python train.py --model="contrastive image-text model" --image_size=48 --crop_scale_min=1 --vocab_size=33 --embed_dim=128 --encoder_activation="celu" --encoder_growth_rate=32 --text_encoder_width=256 --text_encoder_inner_norm=false --residual_init="none" --learning_rate=0.0011 --beta1=0.85 --beta2=0.99 --warmup_steps=390
Rows from block 23 of the image encoder of a small contrastive image-text model, named by matrix and row number. Rows with one number belong to one channel. Each number is 128 + 24 x the weight over its row's rms, rounded and kept within 0 to 255. All counts start at 0. Numbers have three digits each.
After each channel's rows are labels from the 100 images, of 14976, where the channel reaches its highest value: "top examples" is what is common among them. Only what is clearly more common there than usual is listed. The data: small charts drawn from random numbers.
# conv1: bottleneck pointwise conv (encoder.blocks.25.conv1.weight, 128x416x1x1), inputs 0-83
# conv2: growth 3x3 conv (encoder.blocks.25.conv2.weight, 32x128x3x3, transposed, each kernel summed), outputs 0-31

conv1.23:160143132124149096132147090113100131124145113134142115157109136074156129125116145112121150147119109151129135164125125120105127110114129127109140124150124142148111115127112096125118115147145117117108134110101131139136111096134101109119137120112131135144
conv2.23:120150124113141121154097108109117185108170109103123145101123136109168110120145128124101134070105
top examples: dip in the middle; dark theme; bubble chart; kind: line chart

conv1.72:127133127115090117120115109122144154125116112144134127115156137120106149143112105095090123130130161093088161084135110159140139114132148114106107138104105145110116118095107135129150113123174110127119092124119134111119099138161108132121132105130065102132
conv2.72:157111093123099124085133169135141077116119129153109143149137097113125165099087112117149105109140
top examples: bubble chart; flat

conv1.35:134136135105126110109133124092122138138142148120137099120139125121131151112082140141113135134122122125109093118156137124114152155118162093131149125145101131128108141098119122091149126082140161106122144117117118133114102156150096119127136123108132099115
conv2.35:133087163154117150108138148126182105141110134138137176116157125145090115138107122164164127126157
top examples: flat; dark theme; bubble chart; kind: scatter plot

conv1.11:110116179115126107062130130088127144112148134155125132111127114107130168120084142123156121140138120143094140127153161126165113147135121106134130115132131131140117153136132152109113143126164119119109124132147150116141128138138097131133144132098123056095
conv2.11:098145128149131126089122127130161099121090144153113164134138137073139126104099154086157119119162
top examples: flat; dark theme; bubble chart; kind: scatter plot

conv1.12:103129123138068105131140115118116143130158128146105140108091111132137150134124126147112099108139088125075144137137145125137121164102151113140131150126117131130146086125144132132131138136068164150121146124156144092154137106124119143109142130125133093135
conv2.12:095117133141139137126127153103118057118100129134118137163128109138120097081130149113139075101140
top examples: horizontal bar chart

conv1.97:125161083115124125130147138143109170144125141144167126150142163151110092127068097111078118161116114141134134164131114128119152071143125135128124120163138132152079123136106144118148096115112132147105115108131128107145094122150120134127120134134144124159
conv2.97:165109088108115129133133181156116115118124114112122181143163106103123185135142115118127102113125
top examples: bubble chart; flat

conv1.117:125155096143133137130092110119131075104119108076114138113116134081122102099142126125138143102140101153129112137109110138116152089112123120087153155175088124088152117106121140124104102127145100115173146123118123136115119128154125138135091089131081123091
conv2.117:147206132117132125150116149142121128130121115125175143117130118115108157197144126161123126137119
top examples: dark theme; bubble chart; peak in the middle; kind: bar chart

conv1.110:115119125140150131110106140122091120113146130138144130128109101100102113078090143108133125144131112083090122118138112125139143148151107125135137088136120140115091108114106130096117099115132129138127123148117106110092093126135139122118140113134094067108
conv2.110:181123113122083121113146155157159104147135155122143153086141109121115177103107153129139141105142
top examples: flat; bubble chart; dark theme

conv1.30:161139162130119116136090113164150119139104119142129086119112138132127163153140136140133123117122134142129134118113109095102110134126125124121136151129125128133125116137103106117161134145129137118125123117101123111142135111120125120129131123123115127123
conv2.30:164136127137122134150112117113115183157149114163138114101170141118162140109101120130099151089090
top examples: dip in the middle; dark theme; bubble chart; kind: step chart

conv1.51:133122142125137127102166106148121134134132127160117143158120125145156126129133104139133138134115136123139128104154122134111113148120125129123129133124140149134170127116139127125134149142086154125153132135157148146127174096135103135147104137117151148141
conv2.51:112089118111137120138122119109127084102102114105099091128140102157121109130110150150166185152158
top examples: falling; line chart; bubble chart

conv1.43:115114144146140126119116119133153123122089121105100132102163148125137123121106104125121111133146157126099115119134143126121111135135144133136127125125123126148105148100111127088170131095135101110101103123097128113115095138115131132128126093130130119105
conv2.43:143134146118113121134148097123131174142159128147148118142108140154141128117125115140058102102068
top examples: dip in the middle; dark theme; bubble chart

conv1.37:127125138128134135132132105105122108133126113105112122138137154110149114128090119126134089094161141117112136124128142114099163113129148063154113113144109125142142140087086165124148105100126095106098141130141120116124142124109143133166122127130143109099
conv2.37:172105179098124147123143118116132120154116134154156114126118110105106129123171173169137098118158
top examples: horizontal bar chart; dark theme

conv1.70:145130160128154140166154113130123130150118152132146140161155133127109111145098120110127139155115142161143126128161147139117129128147125153136140145126123149112136160149147139118136102130157129120117120135125122135126135135143102155145106131119136108108
conv2.70:115138135135125138128161104153141139123096138095137157123149147144126116125162094123076084129065
top examples: peak in the middle; dark theme; bubble chart

conv1.48:122138130123148113144132100136111102145124113109134105138129164107150103127124097170128101125122113134147131120156141127122142113112165068115133156106143122136133111127099113126146116122115104104132151113092077134157146098106086157147149152110106130134
conv2.48:152110176092107137137134126112143116116146160132158115135118098087101143165172156159136137159138
top examples: dark theme; falling; dip in the middle; kind: line chart

conv1.78:124097137130145112110138123081114120156147131135116122149165125140104163101083140115140122164130153149104108138144151118116151156141123121130138128128130138111110153131124132115106094133155103112114110131140148134097116141139101165117115110113119086129
conv2.78:093120117165121142099140097132201110140102163137134174118155143096130131112135144134143121112145
top examples: flat; dark theme; bubble chart

conv1.50:122126124157106142112130142102119098110122161107136127136137140139150129124136120117137137144119136138114139168149131152102154119116133124130126131133114142133135111090144142119129120098143145131127141109144138137079157151133103151120118133140135128127
conv2.50:095148102124138108121127089154144099120101136132091121135115137154110129174101143133156179167157
top examples: falling; dark theme; bubble chart; kind: line chart

conv1.26:123132052124100144122151094142125134130107124167094176134112118125133112129160109150125122140110138102234097148121121136096159123102106152104111123127152123132136125105110110135128139155115125111120108139117148139123107096124110143105116139111138136154
conv2.26:108042136149074116118132120132112134122119122081145138099093132110137132118143138128141130152121
top examples: one colour; rising; line chart; dark theme

conv1.52:139133098126089161153090124159117141144119063171121110143078107116147102130150092105117116077123114116152165076098072148101093118124144140113097149122149134141113108119131124157143151131091128162093126136108081113133115111166121128124127143129129110177
conv2.52:144073090096106134101112139133108104088123121087118140093142090106112176139143115123134124137131
top examples: line chart; ring chart; rising

conv1.77:098133117133133129093100127104104123134163145117129148098102134109115147094089139137136126142121117064119141092124159117121120182115152142151153095116099115109107118109129130119098122104145163143098155120142134129118080146113117153147144144114119088128
conv2.77:141073127139145148106143175113163086142144151125103150112140105123106134131104152117139081108153
top examples: horizontal bar chart

conv1.19:114129073129122137139114106110110145148118106121109162143079132116109097129195125133142162117106142108255130107115136143102115119101091153116134132145116111134104124130124091142119145136097105090113087138101115153124129108121150156140111140114072101153
conv2.19:117054143130059131112132113121123137121118117097143140108093125088149140138137136135139130164122
top examples: one colour; line chart; dark theme; peak in the middle

conv1.122:136131149140146137129123145149139122127119124138108124144140157145169131154148128113159126114119119102122133129106110141115128144094150115137103152097132121127154143127159154159107144156131157139119147149137095147139161161133139156135122143144140155133
conv2.122:113126103131138093143118116126111076124110121144127071150124121157094130157110123147150171176142
top examples: falling; dark theme; bubble chart

conv1.42:125113149109134087121136155108157127126139131127132113095128143101129106167120087131088132122113125139079133132149117145146119129149134111101114163132150137134112144149138105127126140119116147136124144136123138112162160115136111111130156098105109138106
conv2.42:135156118102217118134086120100129117110115129163104122146146131154107152118133143134134154122137
top examples: one colour; area chart; dark theme; peak in the middle

conv1.112:124145167127115112101123149128124148134158077145130138124125096132120150136121162147116153113119120115115138122127154096141119138125142123137115131143143117106120134153129107139125131132120108138142149123107134155136122111137091115126131132099113098118
conv2.112:110143120129131161130136139127128118110178133126090141105128124081152138129120173080166136107174
top examples: step chart; falling; stacked bars

conv1.91:144137092143130100148128092119142142153160108151129126121113133114136094139144150127170170122149136131152129131141104109137122103116150112104111123143156142174135133121102151129130136167069099110128099132127129139156130129149139142133143121133144133151
conv2.91:118077138131136127130128139113151113147093140148162108142109108138147110117080136158151157174176
top examples: falling; bubble chart; line chart

conv1.85:139120138158131127152119124142087147110134135117155130124152139137124108129139097101095133162142118158099103152143144138109128117146126137121133164120124160135111106091129116143132123115141118134114139119126123133124107120129111151141119112121145120128
conv2.85:100149126112121131129114130134122155101109128109135137136148131136141138108119072116062093105068
top examples: dark theme; bubble chart; peak in the middle; trend: rising

conv1.116:155105132108125095111086090102160080127144103103119139090129139116115129134139129118156098095145155139105075105128097136103123136117159107092115160126129126155120155121132141147142128096134146132113124115116111141139160111119114143137100088139074127119
conv2.116:153128125172124130123121105130111137175133113142174072126096180158107111119140128121130124092117
top examples: dark theme; one colour; radar chart

conv1.88:118150110125123095121141143108084138136133157156163105146132141113121139093110098089094140166119168141140144162126133140090144116156144129119131155146145128138080136153126132112126117135157145153092140097115110103094096139144105149131114145128134136154
conv2.88:123115089136146138111094148131156130109101126093095186114156132120129154085138113098138105092137
top examples: flat; stacked bars; bar chart

conv1.87:123112181105116132092116105141137114113139156159130092131102136103121224116136174147151134100128137102119118134152158108072121135115147105102123134128130134132115162102123127147112099097164160118134128090123200123116137112130125137135099109142161130118
conv2.87:139109108175093129104131118131121111164135121133149114132141150044136121124115110080147131127123
top examples: stacked bars; dark theme; flat; items: six

conv1.108:145112148122133104114122101131137113148153143130142099135135149142106140122087166131125131126146136116099114133134127129107142136155168095150115108150141153156129161106122158089105094107141119119091126108122108132100092140161150143149115127104144107102
conv2.108:150108154144126125113144115143178118167109148153131177129141137134110139111145170174151125107168
top examples: flat; dark theme; bubble chart; kind: scatter plot

conv1.60:128110104147134097178148105131131136110138111123152174121135128109125140114130123142119162130112171165146116120147106105131129110142135190114131178150162152136112148188131142120144117165132112083085130079127158143120131109142091138158128132116134144114
conv2.60:124121096146156143122116118121135119129094140092113128134155187186129146075157145111114119124112
top examples: heat grid

conv1.44:133141090162121142116136149113109143121128134136111127152105133141152127108143131127143152106125119091174131112117095142129159145086096179131095144139133104116129147115107141106136167155096114130108139121126105153120135141163119168104096136118110130158
conv2.44:115071137130101115100132143132123140110113137072133153105076098102151124102164133115142104122133
top examples: bubble chart; dip in the middle; line chart

conv1.33:124129122102161076109106092141112095111124111114145174111143128097126123122116161121154092154156174143078125162143114082152106140146131148155114155178162156135123178160116169125138136137137116101093134102148126114102107145128109135125184109135144115103
conv2.33:138116151136107141132136133129144066144105156136166098099128129161063118123136161161123113131131
top examples: dark theme; horizontal bar chart

conv1.5:141154083113110097123112081128146132157161133125130143125112141100145119134132158126141121099136122117148128126126123114096133173117159141102130123104142127155122149129089123129125145129097171086115128102131141136126135102161109127148158105105118100169
conv2.5:145082141139141087115115125152091158141123099102147163088096115103119124120170129104138130101101
top examples: radar chart; dark theme; one colour

conv1.123:157106096123134133131144118158117129139126101119106129144131137132129109128108133142107126110137139153138123108147098131113117126131147099101117124118108170139111138111104130136141101128110135145122143115112098139128114121117146150110136123160161154143
conv2.123:204103134106148112147151151149127128161154135117140138137150129122106179146159138149104126135101
top examples: dip in the middle; dark theme; bubble chart

conv1.45:153148111120125122140110125090116141112146098108123129113125144126157123123141116154170168095149140116165121114150080154149148090082134130123097108139144129135137133148110131127153137150097132099122117112102124151176151152169128149128118139103068126138
conv2.45:116103137144124111093130121129144137148117160141169121158091125126174104110082122161143143182138
top examples: radar chart; one colour; items: three

conv1.74:106161092158086127139117125091122164136119147150138118105102110116137137101143135150143163125080141112189139102119168118138123169120106142135142133083103127114115101129089122125138157124122168121163123151096143121151105115168115113108134137103125130158
conv2.74:120075149127100102106130147145112152099124132118143171114073103112152125083148108131140110151128
top examples: one colour; line chart; rising

conv1.61:111122176160126098125122109119137128121144145168137093115127122096117181114090141122113132148113147127115122116123142152103126145114109146119115173145129156135098142141122125119147152142149169154122135099109160129123131122150089120121091122112112127115
conv2.61:111112113174106143102119129109121112151120120115095143138152171092149108071120121077146141127145
top examples: stacked bars; flat; items: six

conv1.76:120108104101135107110111120094095134105158122137099128096093125129126162110109169160117110110140131103115105105156183114092124181107159125125170145152103128096093115110092101102128151096135203113137140137137170113130113116129125131152139104118144105114
conv2.76:124075133166146149147136182137148095167146142156144135160138117130123104132098131150157116096129
top examples: horizontal bar chart; items: six

conv1.47:115122112117130133133127128119123144155138134130159138139140163144145109123132126120118134161118134145152107150126132110121116123146143152123109127130136143150105111127142143141155123111125130132125116107111126135138102105133126139146123110142146129126
conv2.47:116137121112144125129121143131120135099096120103130135137160123107144140089136072114075080121076
top examples: peak in the middle; dark theme; bubble chart

conv1.20:104115145151120135153121132154154127116074105136091117115111103128133120130144126130150128104127096112169124117095110106105123128126135136129125134121132099139147147139134118177137128110118126124109133091117131144135136133107106146132129119150157116144
conv2.20:090085086116113143119102121093141101120137138100098110143111132119093125161120142082145099140160
top examples: line chart; peak in the middle; ring chart

conv1.24:145120117116149103115143099124112130146125104135120161116105105128148164151124141114135135119118177143106149154144138113123108139111107151118104134141140158139144158174129150115161152183139142129140118117168164128109132135134137129148124116082104145155
conv2.24:138079144143137145139142097125124110136107139127111087113127154172123099085144152142154177142159
top examples: dark theme; horizontal bar chart

conv1.68:121142082101152125151135114139098179151112138151132133121121117102137113135121138136094094144132149140095150128165130129121137084124142166110143117146166137129108147175084114126123103172129122126131101089154137141126087142139086112130138143128146150118
conv2.68:121085129112157139149113119094115127090131144167089102139171124120130131082151149177127128134142
top examples: peak in the middle; bubble chart

conv1.125:112129152098102147131104129144116161132137146146169106131130133132090121130078123121113150126105132111117146100124141167101124132146105126110110125129115154117085120122105124121121115111137104170100101132125095123118081118147108129115146146137106105117
conv2.125:174128100125115122088118161163146121130101152150109155121169114104122184088123120111130121112126
top examples: flat; dark theme; bubble chart

conv1.28:126117133130139130134122114113130136138161111127144123119116143109149112149147143130119150100141106109116108119131126127145130124096144134122143128161121139128109119139131089108128146129102121105110125163094134155173145098129134094146159111117114147115
conv2.28:117167145112149118136147141120111174096208137135125125128119137122162084155113128122111130107121
top examples: dip in the middle; dark theme; bubble chart; kind: line chart

conv1.73:137140159106154108093106136112156148110151125126133136091135172132127132148089098155121146117149138111048114123153130146164118164139137108112125174154144151117127129135122132115121148129116144151166111124126114140156144143130091155138169094124078146108
conv2.73:135160114127200126132132136132120134101118134184127127157176137157136160122083117144124136124131
top examples: area chart; one colour; dark theme; falling

conv1.114:098133150081116086141092089102113125158146102149133115137116147078141121093112136120126103108140131142102137096113138080130080154134137076119135124133140109123140130104093125133145139127131146107113136081148130135102150125123112123138157105094110104129
conv2.114:132096155125080120110120135138126101094133123123117142057148098144129104128111158179145123131142
top examples: bar chart; peak in the middle; items: seven

conv1.75:138131101144119140125133132122135129128123093148141116102148125104110132138129127108133119123131118084144141125134131131111121139139119154113111145132156112120115136123119127140127143165110097140113121120097105127130135103143123122141131135113079132126
conv2.75:156143110118108148125134145153107136093177112134102147109139117091150184128122162112153166128154
top examples: one colour; falling; line chart; dark theme

conv1.101:131126137095118122116137114112124124162139143140124109127163146137130127136118124127108102122129141149099117108123123156100126124150155166127115135143120151149128131114126124121169126097160122101096127124119140139106127113117149140150112080116147143135
conv2.101:151126157136122148121158114136116156138118118120146126139128153146144126111142090143064102124054
top examples: peak in the middle; bubble chart; scatter plot

conv1.71:131115141153124096132122114081131164112135127128145139130132123117151152166170121145140113152131129133179109142132125115099136121104122138141109147138148137143115131138121111115149151159103119110126149143129132124160158098113116148123120113117139141135
conv2.71:097123146144150134118118131105150154117122133099147115142150129121204095106086130164144108159135
top examples: rising; radar chart; bubble chart

conv1.58:148128194135117121109148126117129159149118121151128115139154130110172112136116100116153158123116126137127109135142129112122126127114157120123113148128153142130135127126117125146145159132118140112134104137123132118140138099149100158115128112131146151151
conv2.58:117095125105137102132116129123123100112094123135092106117122103139121120129092150142175187160173
top examples: falling; line chart; bubble chart

conv1.17:136085113136145128131099078122169086097125118114114164102131118167123181128162138145140122100128153114124107128160139136143148159066139134113116144152126111105140165145146137140137150127164148098159122124151155125144182149137112151142125093131089137124
conv2.17:102117099205108109142133121135127091154118130119170085116127156165100122144130123138126137119111
top examples: dark theme; one colour; radar chart

conv1.80:138144109136137136151127156137126144145156167145175108130108125106110125141086134148108130123118153121126137119146160141136123139139127086123150105081119140115099096135089138090125124126152157136158097111116141141178112148167101092114154168124125115131
conv2.80:152083132125156128102138178147110146096147126132102147100160101103117146149133074104123105144127
top examples: bubble chart; peak in the middle

conv1.6:141095203118164095119135098127124137107099137132128134105142159150125136156101100140142111139141153137080113140122135145135142137149105127124133145130133136130123146140144137120143135142151126114145113136123150097137155140114114151133147080111133134110
conv2.6:133139125148103119086153108142128131115142136177113104119133159163134137117048124134117158144109
top examples: dip in the middle; dark theme; bubble chart; kind: line chart

conv1.59:127127177148122140137169134106122146113154107166141132109133137132139191149124161115131137127135108129083114126154130131135125094141140097146108123118143119150136119144133112131140111131120110129151086133128154152156132109163103140094147141122135134140
conv2.59:088147133135134123115135127100126118115145133153111109152104125074143122100097150050141140137151
top examples: stacked bars; dark theme; peak in the middle

conv1.62:139123157137134108128107158150120140134143121127128153129157133135104121135081128126133120153132132113091117133138104153160147150172105137134129136142115136131114150122137133086135111143150111118091114109130117129126115141124114130128169104129136110103
conv2.62:112135104097129109142144121140166153100152144152112125143183133162116165107082152141100150111113
top examples: flat; bubble chart; items: seven

conv1.93:152115144126130113152126113155118120115117111144100142127157113129130106119068110139105132127095153130131140163125127117099146132144142165098147179130140150130084145139128142136155097144140136113105132126127128119094117122129106138142129111140155128122
conv2.93:105120109089080128142109108127132090137096122136074120138119118172101126136097144135155166142147
top examples: falling; dark theme; bubble chart; kind: line chart

conv1.111:162105125117155120139110135153140126126142117127124137122151091144130120085160152136159128132149124111150164094136140134116146158094111115158142078160103117131189121128117153099092136135135131139114129114159106151117128161133152105111092150105127099111
conv2.111:121084137110130155113123126143166084108108153123142139128135101146077120151152161153127076137144
top examples: ring chart; dark theme

conv1.113:092165128101080113125119154107115176137090138143134104121136090140083112123117071119067111150127148124121151125110096132136111108164123092132140116102149133144115102134101129125136130143141142133097114122114092097131084139117108116092156125113134131146
conv2.113:129094128097145114136092150102122114118136145135061168145147101131115127087145150162143126128161
top examples: one colour; dark theme; dip in the middle; area chart

conv1.56:118130165115138119150101102139138135119144144128122148120109116124132159143161128130131144139136128165171123108139127111123136110121143135127158134141095145163121132136136125133130132130134112103128098113111134125135125096131127133154104113130136106118
conv2.56:112143124136109146133135105115124160152110125121154083154130133161173113142055092140118140142111
top examples: rising; dark theme; bubble chart; kind: step chart

conv1.18:135119141145127139127123131136155134117136129137121130133128128151159120149123137124123135145123136135109114144149130185107107116142121122131113124116137123125113135097131126125133138137107153125144114127119142149142137145113111120105136132137126147119
conv2.18:107141117102164071143124113138115123098147109125093087120132113134104121169141142141153172161149
top examples: falling; dark theme; bubble chart; kind: line chart

conv1.90:158117118137123105090116142106167105135125123136139137116130126145123147108122113142157125121133149128113106104132130128107161180136170108135112130108121119139124171135165136137147135107143151130143157129102136137142172123137152138134122141136134151129
conv2.90:143107091194156119137139119127126130193138123137145123134142167152104122124094132123141153095129
top examples: radar chart; dark theme; one colour

conv1.92:173107138140131144121117077144157102131129121113127125139135123131118131143142116143159155112134129086136119089121145158107124158143111150142125161090065095117150117130121114126176153141132142116136155117125112159144143125143149147117131141141078081130
conv2.92:139113101078105169130158124149124120124121112136151107152127114183139179161146128150125166131134
top examples: bubble chart; peak in the middle

conv1.4:137131145085144101138134113081140102126125110126105151049123168102106141124117130155173132134184188143080096123133099152152145115128116126128114120178150149117126172197117163138127142144142094102121111110131111151146145154133138146149138092110068140101
conv2.4:156159150142143130101137107130134100158123126184147070146099161168112131106123147142130149117131
top examples: dark theme; horizontal bar chart